config.yaml
encoder_norm_position: "pre"
encoder_parallel_block: false
encoder_depths: [3, 6, 3]
fusion: "cross_attention"
fusion_encoder_layers: 10
fusion_encoder_layer_scale_init: 0.1
fusion_encoder_inner_norm: false
fusion_encoder_cross_attention_every: 2
residual_init: "none"
epochs: 54.0
lr_schedule: "cosine"
Rows from block 4 of the fusion encoder, named by matrix and row number. Rows with one number belong to one attention dimension. Each number is 500 + 25 x the weight over its row's rms, rounded and kept within 0 to 999. All counts start at 0. Numbers have three digits each. After the name is the row's rms in percent of the matrix's.
# q: attention query (fusion_encoder.blocks.4.attn.q.weight, 256x256), inputs 128-255
# k: attention key (fusion_encoder.blocks.4.attn.k.weight, 256x256), inputs 128-255
q.67 104:518540491533476535540490503441512481490513500511464452540492525449515523486512505492532524522544497546513483473473477512472488528476500445491500519463501526457442514470511502501524525505474480492492478536473509487492502465466505470515508489540505528467502488483532507506546506480514500516494482531453461498510523478473455490496457493498478500483494502415560517534497517515455525476501
k.67 114:489484489499469510503538506538496485478474488520478482481510515478493462498494487518493514491498499515517551477453451497553522492474493477524482488497515455496465548522508504437507523467501505512464463522504485504484505470479498517486471494540466506474487470505533500559551486501496493491472496485527488461518531486510508482477513497516495498491477479463516496512499503508519494448462
q.68 110:519508501476520471480534496520574507500482511509489535523515504568494496503504517526452479499468481483492517508522494510500486471529509528472487467494490493523542478521464498513489489482499500473522483454513496499492486520496481489507494473495513509504524503549503519503453516509492534500494494478536527534500488500505595520531496517505498505557525538594490492494494521441513518527491
k.68 111:529497494509497459503481474469491463523531480479481496498479451537520562500507515496515496483466469531511502502501487511469470530526507515465556492486487491509501437494483511534508512449520500500557516498484525481502485508490512515502511451457510559489513518498471540479445521456489536493481478486505513514486488481544533544510490498497480523563483527542513503475484511537517502556554
q.69 085:458513527478492486482499512460551484504514544511463485535512513520476492507491500498463478492497494527514509446501477505478506511486474508492514491537460540478474477509466502531505542493491486470507470517485507450515503505528484498470482505508501530500521596565552507512457523502524516500485475494499551505517497485512520550508492488476510502536526580518483506457476516507529491524530
k.69 086:487485522501525517503482473544536494516506484508506478488476510489496495479483540512492488467477474511522555512521485479496520533484484513533471458519494488515507479542502497455516494412478493505515496531497531503516504442485500522488518478510451527511475472496483505503484475494459506466503479479543490482521503444512536506509571519494474475527464516529531512475540531493495487491472
q.70 085:490496515503517459497507527490516498450476512539504500495518473486518480499528479520494493566553506521483534470484484536482488483500505524487466513484483498541550475485478510539505478531520496475477498509458502488474479520534509475461509473505505478502458481541516504532491530485537495513498500515481482537518487512519482511488448495490468468513499512474513506505470511483525452569490
k.70 086:473508487449460487488504487420518455507521482493472498525499460551524512514478472529474489519484493535540521495472509476493522521504489492518532513456531443498510476479512494462527528551500542513537510509475497490493503505447512550521498489494492539493524484479489541469486473493508548480522528487519498494503517469505536499497534524507478481515530522495592525494541522516495537521482
q.71 089:487512496481530482521556480498513499526517506494443489496514513531535548527477512523474459472455490507522470480483488525463530472481489495485501498520483490494504477462472492499491568506509509490534438494479503502510489514500473500531494469533487490502507544527510539501482474478528550476476468421524515495522473480515560501495516478481485493553545535558515508512521537477497483500530
k.71 094:540537495496513494510499451565499494515470509520463473511461518528505493487458536496499481482447506560513493503527474514490502473536453527537542492486454490510503476489487494528522489487535505488515555492485506470527527529547513486531495497481489498499490510498452534488465497502502553496481486509526503495491498524546483488448531504477456474562502500504508475493528484511492476481528
q.72 076:510482471529488497491512469526458504462472505489470484487493486503520530538509499481490477499523478507526521498476473536503513514489515494494482504490476491474538483480510490513535516550501509473520505487491529471528519503508478555477516516523449521482520532489462518474459502522518545435514483450511512471509505491482492507473538468498474483525528524498574516469495522536489466506516
k.72 081:513515502522531463510552481494490507502463507488478533556509523533493497512492508510480493512535458504479510529502477512495466497522505481522430520512460501519555520489495498452510503480510481482538509497492478509516472504469491502528481506531490495513452492456510492533486477512474534463522467475490506492510519467513516506475489504497488470512459503529556495501517492521472495517450
q.73 088:506521465480524492517515510514471504534499503527517488489542540509507535469478506516494467470497479481532474547493548458495476523537504463503510476501514530560489494479518502499517500468500474486496473485481509508499488446486514487503530492524477496510496520505566485480524476459481542505487492574520422496445500515497538502492517510508518504484494472554493493502516450484454579490446
k.73 093:516527513538533480504492519505536502527519517488506497494522474518485508529530500481542499453515528510494488491495470532463540512444491476460499524519473460467508504479472499493497485514501499525478519519500495478482521481487536467489531510461518486465505431495507507497468517437528458554496506539501517479560487577478537499490502521504517520502511469524441501488475517515488479514541
q.74 097:519481497464523481467591548520482482506464511504499518502514513498509509508519498534480486532577496494485512514491483531479466464518546507458508499492464496524502503467452500480490499498498497458501478495495474506455490495521485491514515463563508513498438514472533483482487481475494500495524488489478485494476494469552529528513448459498464503500484516515565500465472502484496480552475
k.74 095:480517496457483485557531474492476496516488475477459533580496462521476539497536530492501499532483486515499490511458494522478500465489445477501530488497485443478519502508504507488508468468508535489517514519495513475480499506470534527517511471493496524514514469489468522488503518484484516502495511488492475485515470474517544547493475476512472502487502548491579538490488496504543477498509
q.75 072:527526493459479522480477474477505499476501528509473515557495483511475514534513529495446521526493508521498543530506491488481449535531553501516513490498517536506520483489481507550486503449455494465498475493482499514527482470533471505482497507554498512480479474523508489474455562480473504492487455493487501509487519469501488542485487489468517522502447475530525516469507504511519540525460
k.75 092:516466472505500466532471454495493475519527499517467511516519530557500514494513509508514513505523466529518501461526481539468490528510484486472533478499488461453486497522537498482490532479517525480515475493483508523496518470470531503470530453517493528515565471520489542496454512477496518499490491499495475486571506484512558500528496491517463510505480525491522516504475491480529500491493
q.76 093:433539509495481500476487520494504509499491523482535484478529481493478520479451489503497478481507477454507576547518493445523516528563496493514510501508521518535494504544517503523514538533486458516535514486514505467514494485483508509496525483477497525507515567537467495510482492490511489476503516523529496482463486510542535555544493490476517503536504465530480481458519509523506517504537
k.76 098:512498568522508522494492517545504512497472522519490484484514473467479502497491507531540557482518482471502499482489495505487521524447503489453431516470506510508509510545482512489489507494494491511531473506478479501489482463482496503482493522507477486527477452487524508529480482473493490508508515475498509496534463517475567474485445495516503480546485489529435479508502491487483470501519
q.77 077:514511549508512511507486489455602498507506533497486538493493517535489545508503521511474513478438511526495463462525512525486512500463483493488492503540501491422467501526470500515475522470479513500516478511507531495530511527497454477495468518501545510515563512529510538495456547516519453522471489459483537503547522470484473516504474510483533526499527548497449506508503512496504475503513
k.77 076:529471462506516516483457462497497500517513491527492498448475535494488512507505499506511467512469456528531510480524478502515469511526468516518536473539510530492452465492544498508483542403506499491475501468510524508522510463517480476440477450509481511488508541513511515505482519510482538509480492509487545512496513447528478495520560536496528495498494474467512513507492479469495515488482
q.78 063:512508480523491491521515511496456491458507471530500472522498487509479429494481493491501541538540483535492532556468446486476484515526541525536460488460484529534561485488515541531485491532481500484500489498490481518475490486504479507477516489518479511491468526493500501561505491461453513450508473499478514522484470500528529495459500499498434491530478479531512507508503499465531521485450
k.78 072:464535509509460469513525512506484494491475502461464474507520475523503531500486485503481483515557491506486537501503476492491520538483518462449524493483525422480517524540496490502512488481505488511551478483461492489510450534474508509522486473520476506504488509502485537568490540499502511496506509476516466474496525473502529516499453454500461525505512539512499530471515500523523491539492
q.79 095:457498504465487466509554507476459496467468498482524508532513492489550436504467464500452484495515454469486543546516506485507557489526511498489462496518481479516525520492502505487507540525515490436509446459486466508503488495499479546482526488504477524509423537521465483504497457493500479455543483517502508492528488478531557476515502453496452478536491499549508507473513521506541456511508
k.79 099:500523490506480484507505518505474457455450529531464470572494497501499527495515484480488463478510490488498500516472528465494494494524496472487490475488499511505538498509466476540565482510487501466505501490469469473497474527497513574476450516512493523505531514529488526528500476501486517470508527464508492501475480500453533532470472485488448490534550515517517530492530505470535525472508
q.80 109:520502513528501497482492523508518522541481491500490525459504457528478480492540494517538519490543485525518502518513525510463488495508487482503519506503510466511500488511487515500451500547489482521529539476513498525480497474509486507492527529502500486510493406519502477506496493498492525522517470522451497493495479508524516491536448525534503501513522492515532514500459493505468432534495
k.80 115:527509469508498508495513461539520475501488503467485556541445502457483515456472463512456488544505507473468518460520521504480503483491539532494479528516518489535511499526547503527506485507488535533522533457494524519470500492495502461591498528530502502493511493503514524484515498474514470473518547513504466489501497509511509497486487490463488513470424456529550489482454486446502529500477
q.81 113:544494508493475480499516471474482480512515485487498468538482504490510484530473455491473485486486529522532499499503523485497527497513471479499531484495507514471476485487511505487497524522500516497498490419483511528506492486471509470479532470463526493502534501504510478479505477462557437461482527515507461512548506515516451496496486493487482522472485480455443499503511516545488487496552
k.81 115:465491510544504469500505538515485475466485508513497466475497512478513464473488504489484494491566497447486566523487435519497525465486545536506466511482489510501541513506519474490529440508485480525487532569531506494475500529506549514485513503519505459486509484516528473527550482535472533545521487492476532486444491534512511515526496508504469516478482504519492497499526485431495492503474
q.82 102:515537514498452482460527471526479489478501505511540505509506526462523451508517463503502481464537469480449498548489493477479528469519469504491491463520506445511553499488484482505555449504537493501499497446498481479511483482493510519500539515477501520496502478489483457514496439560520472428537527492527516542495489524541540454494475472491517487499467496523514474496488536515487473508544
k.82 113:488491514476502463480551508488483523512460514492494483527524494550523476480537456501464480490497522461503487487472554488472516508510549475478485516515480531522513505497460479532487491521482466476528493490497439476514507519512514533522506518523512545506492503532426456442503475491486487473520467512526542499447493535479512503497468493517493513526531498547519509480539486497451526463518
q.83 121:521523491505501494511469486524502482485470487514473522509521479501472530533494507516471491475541485500478549527516534520472514511521481493495491473489504464510541499481491506507507503497500481489485473430483465513515480469483516498469488504508520523541501454496434501524499536477522487481495475570526468517504482475509513463512451516496495479506431525496536508479465495499495461520517
k.83 114:486518512497516483503485498485460470493499531511501520508515520538510515514502476480513529475542492524560469469496499511509492472502508493494493499511495498465524476498501519498463526516509519483519519479490520501537491467502486497502493451505508524512549541525490515481451465495524511477479489498455511456476518534449527512457503468495494506513489496555497480514491477527508540493452
q.84 091:496484510465479519515505475498507540526516516496487483543497511479492444489495506456517488442464492473467460495480466467531511497506494513461533492514507542447448534508499495513503494512548495513503482530514516479533475489514500505497472515485494471467533521526548488457511465571506460499515493475501551522539524519503488494496558499506512544495516479524412480524543487479523539481505
k.84 085:522468495519517513470465491516506525511554497517555488473513528479460541469551518472494501531491484457479537496501527483485457515505524511509499484518510538544458489507516478494528460453500469508480472502495482494499484475519503459458467534518491474491462540478503469543492549500499499443528483553529528508531495515510519493519493503522481495487513504480471496458507519474513478487524
q.85 088:530522523482537534503486494484518450497498521520493498499527488493505550525502467526502503532510509518493533472508510560484488462509462520515501515540451467463513504488492502498505487509482520493475487470497469486520479486499456447512487464531499522513519471502523521500480503485502492484492501469514448514470500483508472501497497460454519519503484520533477500473487489491501487511515
k.85 096:493512491516496488505461485490479469518520483510479462502464507551496556474523529500498484501454420514535495501511487553524466510505460503474501475502491473494491447494492472487475513482541478482519522478493511498526497473504522484492506438489482509505499557531446527524491524498505505469479453536514510468535499496538488498540512503492486535526511548517505508511519516502503455491504
q.86 075:532495520499493495521460514448587480492526489503514502481491483516482536523467499500463528539507501565483524432518465518472490463499492532497480510471514524496495431472480505513492493503463528504502506512481514508512519493518467471502479474526482501492503466521527518491466532472518488526487457482509485502530496484489450531495503505480516489477465516493490493489514500499524475546523
k.86 078:524501500516480479468496458528486475505491506533459435462443506518520513488519479517478538501493494544530519477515533510511513509523473490499572477495508489492469492518486467495488533481502499480527533479498557512497523501501525508468493476473488534520542469529457524480479499527521555484495496476513462500523525476522466516515538508464520525490495530471532519528527485500519503524471
q.87 092:502499521517503466486554527465474495514505520499465517520493496542480519477497511513489488501521460487549497489490477501505508522509544490477520452492500496526500487516484500492497503524477482454488472497507511503495501517510489519483511459523500517491489579509521495520498488529465539533504475559451543502506496455522571532516463494518474502540525537514497485498462490476495499497487
k.87 086:484480489512467525510500500496511513520489506470520551495512463482485509513509495462484480487515470494495561510499510496493497504512506484481476479486551495516528506513519508477560492429486502513469482513506517483485463483484501523452493488534484503479494489486527506530507515476492490520464512472488519513493490462457573548467491485506459503481484501510519516476479520517521509510521
q.88 088:486507503464499439485552486496504507471487518518505519531505488525496422499502518513465493511506468491470521536498505505502524477529503464472490478497466497489519481513486515523503515452506492464504463468507477512507462516502506520482488500496536559529495519546488500535473474517507501494504529451532566535517496499512581472501477506507486493532479547606498501498509527486507483509519
k.88 089:532507458500516447473508480431513480480481490461504492527431504542508521513493490508518456484481468493517520512501501494466486526551483480492530464504512504524496468517491481524521516466500515450543495476502482436516482534478507518517478453480506549472515531541481523470455514501456533468499519470531537507457486483515531510500489483486453539552502530529506527454532485497518528496539
q.89 091:541476478461520496476508450507470518487508514510452518509478508488500518513511540483478463454478450516498518532518535508514493499531538502443513466486488496426524474491486485502516491520547521458518505466499492495531497486502508537481506492523502515505497534494475507452445463518485492468515488478491516509513496485485506494489530460511490486503500483573525512468525517505522485512528
k.89 098:540494480518556467494501465506505481513496501506465539550503537545496511517486512488464472500503470496505503482534482537465431502524497499512451487511482517501567465508495490468507507492498500474523470468513442493533494483502466484482493472512504499523517526514501511519457515518475523481485489483501533496540485475491546523501481480502470491534538521510558492476463482476517499486464
q.90 074:461526536519476507486487530449521488538506519456517477473479511480474532462481483491512521514534482466509518504536530482502495474497557499490520505484548544488480505541512500503452504481470513535512516510518491473491516488493516523534520490496529515493519547450505494496486518513513478554520529520446505457477505480511499520520507503485516532498511473493475480492527459491496515520537
k.90 086:543469521530508537486515508545499525510473511509517465484492481459463497508493507502513529505504485477482552493503503528548496491466479483491479498501533496548481504540470521497507505503473483516483493532511562503458520488496481472454499517507470493512532429487494497542481523474485486524473534498503470528514495490497489536503425501479548509482478481453475500524484487549488476526511
q.91 094:543480469540489469486527478522428519502492487507524516527502512508506470492494468484507484491496461495553473513483498454516507561508512465516495525482504519526538505493526504472508544505486513456521524494497523498513516469480503538446525524524464535451488525482474476512485458480431507473510473543478528482494499495524529494478503481549487469521502487520546508545508498503506500446468
k.91 086:479508501531486505499506534492513541439489535425492511536542489530520504526522487486506503514565521462469526503485502483466500508497524459497481495499475502505538537507490506528515446508495492473501468510499467498515471537481502529504492509522520485507473444502512518523506504479502479494526499482501479491508488539469518491498458464502452527479494511517508514457515515476502493512503
q.92 079:509500470517487464495539513514476520515504510485542462476509490472524518478462480523496459471502518473523472516484505466487530490485500473450486537487535499529459483507503495521493533562519528518487479525484506492485474537467525502526516486471536495494501500499483501504492448484540453483487502514522492457482473520522500504528473516506497471489527491497493500536536504499475491496515
k.92 084:498508530497507524492529515535526521470485519490526493507501501481500484458515446501558512513457547489457504479465547489510518484513536515514495518460508504530514507497488499510486487546503506530495541531503474491488508507516491504522490551474495484528466439485483496475503516477523515515527537479461500539482474557500473483461506525497534495495516457491499475498524468476460473485532
q.93 080:497518474468523452526510481521517488491489516519481506501504511532520489499504521516462472468464490485504475552513544514507515522492511483504523448538472491508524520499497507508528546479493497466516474502509490490486455512496497497458484497478512521512514535527490532494466531505473544474473466500530516526520474493489592475483534525483487517549545556557479471479505501525513523495496
k.93 082:515491447494527496512479488448554477497544531515532478518524496553501508513506508498480457433481490537527489521528463506451487503509536529502503527498490488513521473451492505490529506479506498472507458498516487464515484490505489480497469465470507508485508494470511522546456493453477461481468482503504539504524497520497583548502519502486450487555516482538471495432464539500497524515551
q.94 094:505497494491492523459501493512502546517512464436500501535488507500495478511457491493504530497478519456478517488524531469522502475530484548509477525484530531517528501522506473462469502503507486528518510435554480507494529471526537516541486558488485463526497495500499475496512479515500449531538531480474504489492502575509454486508551491517546505483477446502482511520513501485498499479517
k.94 098:533485542501506508471498530527477500503513493506508472459466500468493517499482518467519529498522494508467472495498489489510528466488495511496515490499507529489479512514487523548521480548482493522462532505467510531497489500477526479515516539499498448451514457500491509494506511510515525499483564519516459537514497496493443466494435522500538511490501500449515503523469485497468484522506
q.95 073:519511486480496536491447512505450511515542467467466512491499495495479546519508536476496558481462468476498531516512492491497499489568540524509487455506498485470490483522489526512504464568502493524528487489490506512533497501490469517526511486508451460501479485506450489493516515515492505515547465502491495515507492480487487494473506513522516505475504444535464525491549432480514508521506
k.95 072:494499500526492460520447531589444478485476505553506518472528534492449531497495518479481493487532474499505516469545489507470493520479496517463525466489508497481521485478490449495511451508514490537489492489496508526491484494518499500439517476560491477484513571514521525482505503542545502512458480521503518502523527496471513490495497500503500511515514450501485453493494507530527494518502
q.96 109:544520514559519509461490462509463501480485501497500508492485477510473509477477496511505526500517538478491524463479453482510498529502510482486514450479505500480571506464518503487466503508512483482522520514510495503507506461510503494512502496484499494495526507530534471462508492497529531489514467500465552478537500539472530503472533482509508509507506505455477495489463484495487546513491
k.96 102:499534515451510456503517519483472524513452499481493500475537509543503505519452512517504478517453535500491563508486482496479533519518490505490500493494456509504522485486524517527519496517520517518521521541484517509504531494492479548513495489521473517502549499452449507495460496500501473507467508520553571507460499466534534482517507463509465466520500534507513525478458515531496496528497
q.97 099:540490505496514500493501483547505513477526513489491530496491490479518525512438467501498483472499464514498528512510490515504475524499537516471508516430483558512583526469496518458528537541541500526564512503524485543491532511529485522503496513481477509496509455482441508469506480502473502539514492470541479534503498483490459512518435510533537470520513509543500493519464519474506487481521
k.97 101:501483513517522470504484445472511472493541473437514444545490474510471546498492480486460478526520483514498500479539516502519473462518482512498528577499511479531522459511502503503489510562485508485495449457518512492509520563488526537528517488495520475470531462481530500476499513463459506531496493552503525467513492488506500517477487513510501497485446546520493498490486503501513519525515
q.98 100:518527508499485512506506518486490469481490470507472467466512502500534516483462491509462478494457468460482452558483529499483537528509444529480460468481512475520459476470506516528484506528495497477530523463437496511497483497470492484524530453467504518527466519508466529547478473522518487498510477478476496516563500530497520486475485496488489478518487537466489494489531552495508488509498
k.98 090:497499536471476474489510522453546508495469531525532539546489522494530490504498482518489481500504453495515517503501518505503521509506488495466494517517506448481510504494500474481473499525473493455506479442489521520482493515483531527458527471526535463522536527532526500499516541532517488523515479506453513479482475483495482481530518516476445558524498497468480520527503481497494498515484
q.99 090:512510488516544503505466466490543564497527486546477481457533508474486482521460489461531466458470509505557505543507558467485453505475461520505506501522477503489525467500482506482493502490524505505478499501496517489488500508549500486517493518507469508499453511488521480537515523494467491538486503482522499532551502493485486556497476497509517525539471520454483498464475532485494484484485
k.99 096:451477479501500465511507481436545502483541494534498454533528536521505554483477499525486475534477546526472501479495510530508462479498535483522469517507499513477570455488503462468520511515507462506499477495531518493465516481546507531474505497473496529493528511533548538514524535478481504553499514457497512542539532498481498506558532511531518475478548471489498530507496495487484530481466
q.100 104:540494476513488438516473445492557483538500507561496522470476535516518501516487516494502405543488515535488457490494542540476405499496461499489541508533524483432492475473488506453485510481509516536524448495500541509499493502494528495525502507536522497499487493477509517482511519533512523486444522491488471483500524480522490475457452512465494552466554507500486507507488505524504468521522
k.100 110:475478496517513526475459506452566504468506471484518480532515515484502491489449534490513551494507548520461511554463528500511503496515499524548469501485523520512565516484519517494505462489526483508508481506517470462511522537492455476534470490496481501499503460553496479515473494499505540509476470526506567494526481475520465455514465505533544511495517469494462503509520487499529483436517
q.101 080:501471488476487483519523549479481481472491514460540474501491489510488512483527515487513509542505527478516569489517432498533539516511541497490475526479501498553490510462515489523544483449484501478482563483518525494515494498486509500490486472474478489505510478510512477485507542471523529497547521543440491488469517494505486517497514542503474470448459459509524501523517457469530507484526
k.101 083:550479450530481465525457506518458488498482508492474560531474509550498520487490469510465498467465497504536472506511534471490535508522428496470492512506489490515479514470481477511486472507480507462467542514541498458534532508505489507480483485545493515495501470495499518458485522525493500474530507505508484458518503539518526550469504467500529530459489529485530501458512536490476489509499
q.102 092:461503509494515551469489485487472529496529465485440483520517459472533517533466496457477551459501461515480499507517514492486508530494512470472532467474503504527515530478508493496531542466547497475496536505499443483560508466487492488489449525485481500514530508502504533456484511534476492468485490469518505508503477480456431489511488506545534495533530495490474498506525490504501507505497
k.102 102:538480542512530460478471477493503489515552538514504478479473526499499513451509473516505468505533483505510485516529517469470479524493469524492502528530478531510456456523474482511508474537509493525558527508501525467521541502487518465419554481487482478497474490493537507474502490499539534521476533492465463502526493511531471510520468528493484476476498513501498497465479483515466478511462
q.103 080:535513515502507521471483448530497526517544459451525450513485509497531487479493477461536466456552499511548518505491490524499478521482564500470545500495491483491499506508522497478477471461526521525506539529493507461524508488477527474558506506499498528497500450458528501496493495579513464443482505479518493499520499468485492471486491504541536474493456488551500494484492523487499458472521
k.103 082:483518506506505463525481511438486501536512486538535460518481496482499487478479478476505462538507506522476510472517524514544482505488528510491535506518487527533462458509494545481500511487507488503494441507489536489502526503486514490491529519446502545506511452530518508482518516521538475489506494499479478517500492468507496467511481546506498507434532446519461500507504465510475500498524
q.104 081:463480504496486514495495515550483503515523472496539502487526473510511519493466504506452500485518515459524519551476534522492522510493460501491499458487489487520518478477512507509508526489509530466457513519504496516487493474529470477582482529513458515498548506506500508495473482573520461474515488468499534499492473453466512516492488531559517484509451525542562492504506485529481513465460
k.104 091:542507492515502473503490497471474518535494514501528428528490537525523487501549485519514433511493483507483542480516492492488480488503548542470460500529519517529433458486471530537492505450489518491493470533508499487450503483530512479466521520469512547513498458462508477482515524462468482516530534505486457512544492484513473486514499528510484505464502465516490480472505539494480463537547
q.105 080:519507500478499513506511502501500493486525485518487509499523492483515529489479494469503502440531472476477460481485535505527461511532514494490489467502494515476538519513475513479474483502534499491471458523493510533508481452503458486511507537485495463506490507539523549494474481546528498503458450551515507486524449491499497462490471479525536515518510471458514498536486513571527471512494
k.105 084:551499519498527475477514514471460470533509511521508465450501532477502507509522475533523462494478518479530486522534551535478479492524512530466505509513464475510491486469477483514478517479514480538513480482496531502483496490505493499493540525524538472493465519454525470506493528476500437534436502478492503481434508499512475472512474520511458505515522488538458478448473512511454500535503
q.106 091:507511490537489459551445472517531465528493509506503559469476557491500507521466483514490462509498505522548527473473496495498467486498443506541517517537494501492429466517495501488478505530486539531488419488485500495473519517508505487513506488502515503503503480498550456500520512540536485500485509483507544499520509495532532468474447486463471537498516520462479521482495478526521481492488
k.106 100:479483485466506520514477517487545486488488511489495493555512485472516514492486500498471520495472519468424518497471513518489481463465471516557473498481528527473582545514484510469460535504512508517439499465513492512477519479530495521529444492471511505528533508560472474528502484479482494503498452488509485485488490487449501526561498528493514527522535471495523508538524497484496480470479
q.107 103:499522513503485477494501546529488492454491510536524470526530510513499481527505520519531507506493507484481523512502507474481558472507469485543479481481503484469547496504510506555493519537468509492458542480500489532499471502513497542497507465497494511509466533513476458550496475485478524529492489497529484481484503524513515495494540500506493509527521486487558517485509512452493526514512
k.107 095:517511486500486517499538495537457508478469491506498505548503505506520505497532486526469526516547473490481490477500428537497513475491526472488461500511508449484505544493512532529510514455486525480481485489471500539471483470466491518541507483511516497496475534469461507529526475459510497494523529469485509499483519558489484524510541459504437514528450482492524502486516515478519540528492
q.108 087:505473487481458501480493546472495471454496512523518508493477526498475495526507512512522454517483528470472473503465513520492498479499511496494465489506506535500500516486536496470499490534485449482498505471477488491502507498446507491488470499527491472487530465526476492503556531492484508530496509502501513469516515528532492446492521457452502508510580468442511534497513489481528512500526
k.108 082:461491506512482497504491501477520508515472515485530534524522498495510540495474502495468521468504533488471462530496509506538507525533465505496512509521533457506515522509512482525494512473502518483500489484500501513529489526519497497549451477502495470535503528534501529494454461539493483506510484550492551433453484530494491500495495456497510523499495526472505504531519497498515515476485
q.109 069:512552511503502520502508493486522490527497500508481534501465524519498534503482488517428522489498505483528503533458516502488498479486507526529491501518517441539463457496493510531483461547498534518507517479503500511454463534517519509511537468508491506461520505469430458519506495450522538532529506459509454523538481502531536468507490502508506524539502557473468514481502483469481499543519
k.109 069:528503481475445513489504467473550490442495493501514497515492513456518492513523515515525515506489455487488527553501471545476515494534468492454458477472543491522491501518514492507498515505506490501517511444466508540543481528471497543463517482531533481490564517495494539497492507494503560508498489512477527481533551485484451487499430497530446514497455476513500507530485488526513550512478
q.110 082:457535467504464546508528523478455499478502487483523542484538500492483526514499495503443573453498467462516512492507461488507555503524454528491487483478507491543491513487519500544496490466518495470444521513472481509497476490514480510534501488458477520506498565511521490510466489521539492480531518487490500489556474479497512514503520474476464507492472537505511491488530492513477486503476
k.110 086:533480494458496503506475504553478477511474535528502515536477512521520484501494493550482471505493442485519548476545509523465514476494494508468496521526502487527458447503479495527483515518509517522508522487518516480469482486494495517444529504524535530479538496485501477478500497489496471541526510480493469557508508517521507520501439499496499495487517493481548484463494504482469499504498
q.111 076:528479507496482519493493496515512491514519461470554511473486472477483525478484497500495489480576528431545530506466533514532491516501550497514491495502497500548526491512509522508502500512484513491511520546496545483483515470502459460557507505511493489514530468506512489498509472532499478482544484505510557495550472509510549528486485491524513488495424486534504513505477477507507501491477
k.111 079:540520468487481454517480499443471510527494523518509443517498565530508519505533470501508453493465540487498538469497498518527489526494507529474489491519513482525451483480459514508475537477503482496490534510520509506461529521496509504500508515498525545499538481481501513497481525466489432521490486518481448506483520508539489505478504526488498510438506425511514465458502518504476471533548
q.112 107:533526478490479487514459473511478509504521520494527499488452489452509470503500482503528496507524527531504527431539479514510524519489490492490503490453491539515490484487491488504472473486473494484461498522496515474510496481508490498465494499521455508482542555527513501491499529492478497460496479520513451497572510538473580503483453536504524501457486485498513501470510516497450503501489
k.112 121:490490456512429468499504544502513495464495509513550488501473520502495450495493523498479494554496548523487496458474450551490488458511473459493521502514499426488525538500491472546518544485457486500453490544521511492494529493488476515521478481536518503491485504486502517524519532504496494531502473512485477461503508477526581486472526518452492531458472535470495504566514507470520526483494
q.113 104:511521481483470526474472501540466494438489525530479546547472491498475504509538545499483509506537597512492526517511494502524511485467482494515490512515524493491539535475495493478521529498497493515492521499510508479477497516506488506488471516479469504504511497506486504498531544512480502504481484482511467453504497484490522550506512501495500518512559492494500513523524512450473523509484
k.113 096:539499500508498502473503461479511531465514502493473530532457531498521538521509479502527494512471491544550479444461435460513527487509502472470488532533512474504473526483462497533496492447511543459513521474495493498492558536490510462525524499533510518496504524469499469474484468473480530454507506512477496489511496520486483534519518519499501494497462545499524487511501537470514462506503
q.114 084:513497506524530490521488473552462472499496514478419511469468548515501522493509487508488510495483494597464488472499501484481475516516474470453520506521489530505541484499485498500523511506509498515503461503520492481493503498538526486509515525507523503541526531494499502504468463500481494481463493455480570516502522525474478492501543473492505479539492503495469494510550552534464507513499
k.114 090:541510535477537520510493529480452420540527474555517478455498504441484490410530457510481507505495521509540444497524491489514463493504513533510495497480485476444510453508493515503508469497511492530521486493510487523520498496478495512541495489486494497485513513534484485481518498480538544501489518525548537482506506492542466486520480496508486511490468518518539523512480489461553507545521
q.115 102:474484513513499524500523478515464514469515509465471517503467509505508461529518481491524548430510443485497494469482484495472532533504488499473493491498492534547473524516536506525492502502480480479507537513492498516506507434503488497506507559516497497518486520484533491486489473520476495469536480516547532496496459541488519565500526535510523471524477515512485492475523526477472484447457
k.115 107:501491506485485464514497503508469513539491530524486463503512494503520456522519479465486469546530483491523489447479497510498456504462521527498524471507487495515475463519495506496493508511488475534528489498490508516480494473482529497469521492491517545505520540454461500516549498485504472493475520510536501496501520494499518516531462543513427523474501486533546493500475450508507491510493
q.116 090:447477496501479567516508536470449480473496467478511513514522499518499500540498509487480582482476463506478465529491500495488532484486469521475473488504518538513465469476527519500513468472525486468493507482492449496540498522479505501511453496488496488523479531477502514465495467501506517507511509475519508487511491513462460478503551486477449478525565527451513490530536513519483496499469
k.116 093:494473500548506530503548536474517499542476545494495522450495511535505523496513487519500520479488464519501475520538534469477490513500497539488502484516517509507448495515512455478487437556510471507508487507530512505511469495497521487513497462546501464491512519461478505529500495528497530514480506473500489465469484468495497500495509487482505485518512563461537510456494492490529509509469
q.117 093:533484494467514485479439497496526510520470503501505453541488492507512504477498503486579442550486527499461465511496528485508462489464537457500492528526511488470561464521497503471516541526486494527519496509517496517509507498502494487453486497502517511506488484510475499471519502530455469506464499507481495508498516522494513487483465505538512512538559492483507504507471488479524546509533
k.117 094:460515519516491514501538493508521498489511453507484507480513496443506509493477511510509533469529543506508460534495474449534524488485484483542510533499498472432547553506501495507497478509500477495477511501519514507509525508504456492555465463521462462498467510485532541502511473512492532489486525528490501484460479527513468526457574472473503525527480511498489493499519524478541512508488
q.118 088:551469474504487455511448466491499476521505502480520476473460503537501502492515524505511440542532507513522516513485464529487490491511489499515472533492513467469482458471488493488528456486476533530502526487508519505499479507477521524511528481513477510477519496481453523538517522513542510480512520537463463527507542494521503505466508495497481500416429489556493501500499491493475497524529
k.118 084:520503502500479502496466521520514486472481494482527516548498457468507466518430502482508542490509532497469533509472507509519562505522514461497490520490490485508544536493507530500509519497486504497498492494511458489536537510491468517466461495517483527517501466530519460480474497512499492485516478501501485516548476470540523490498516482523529581489522489499490498525521471513521480496529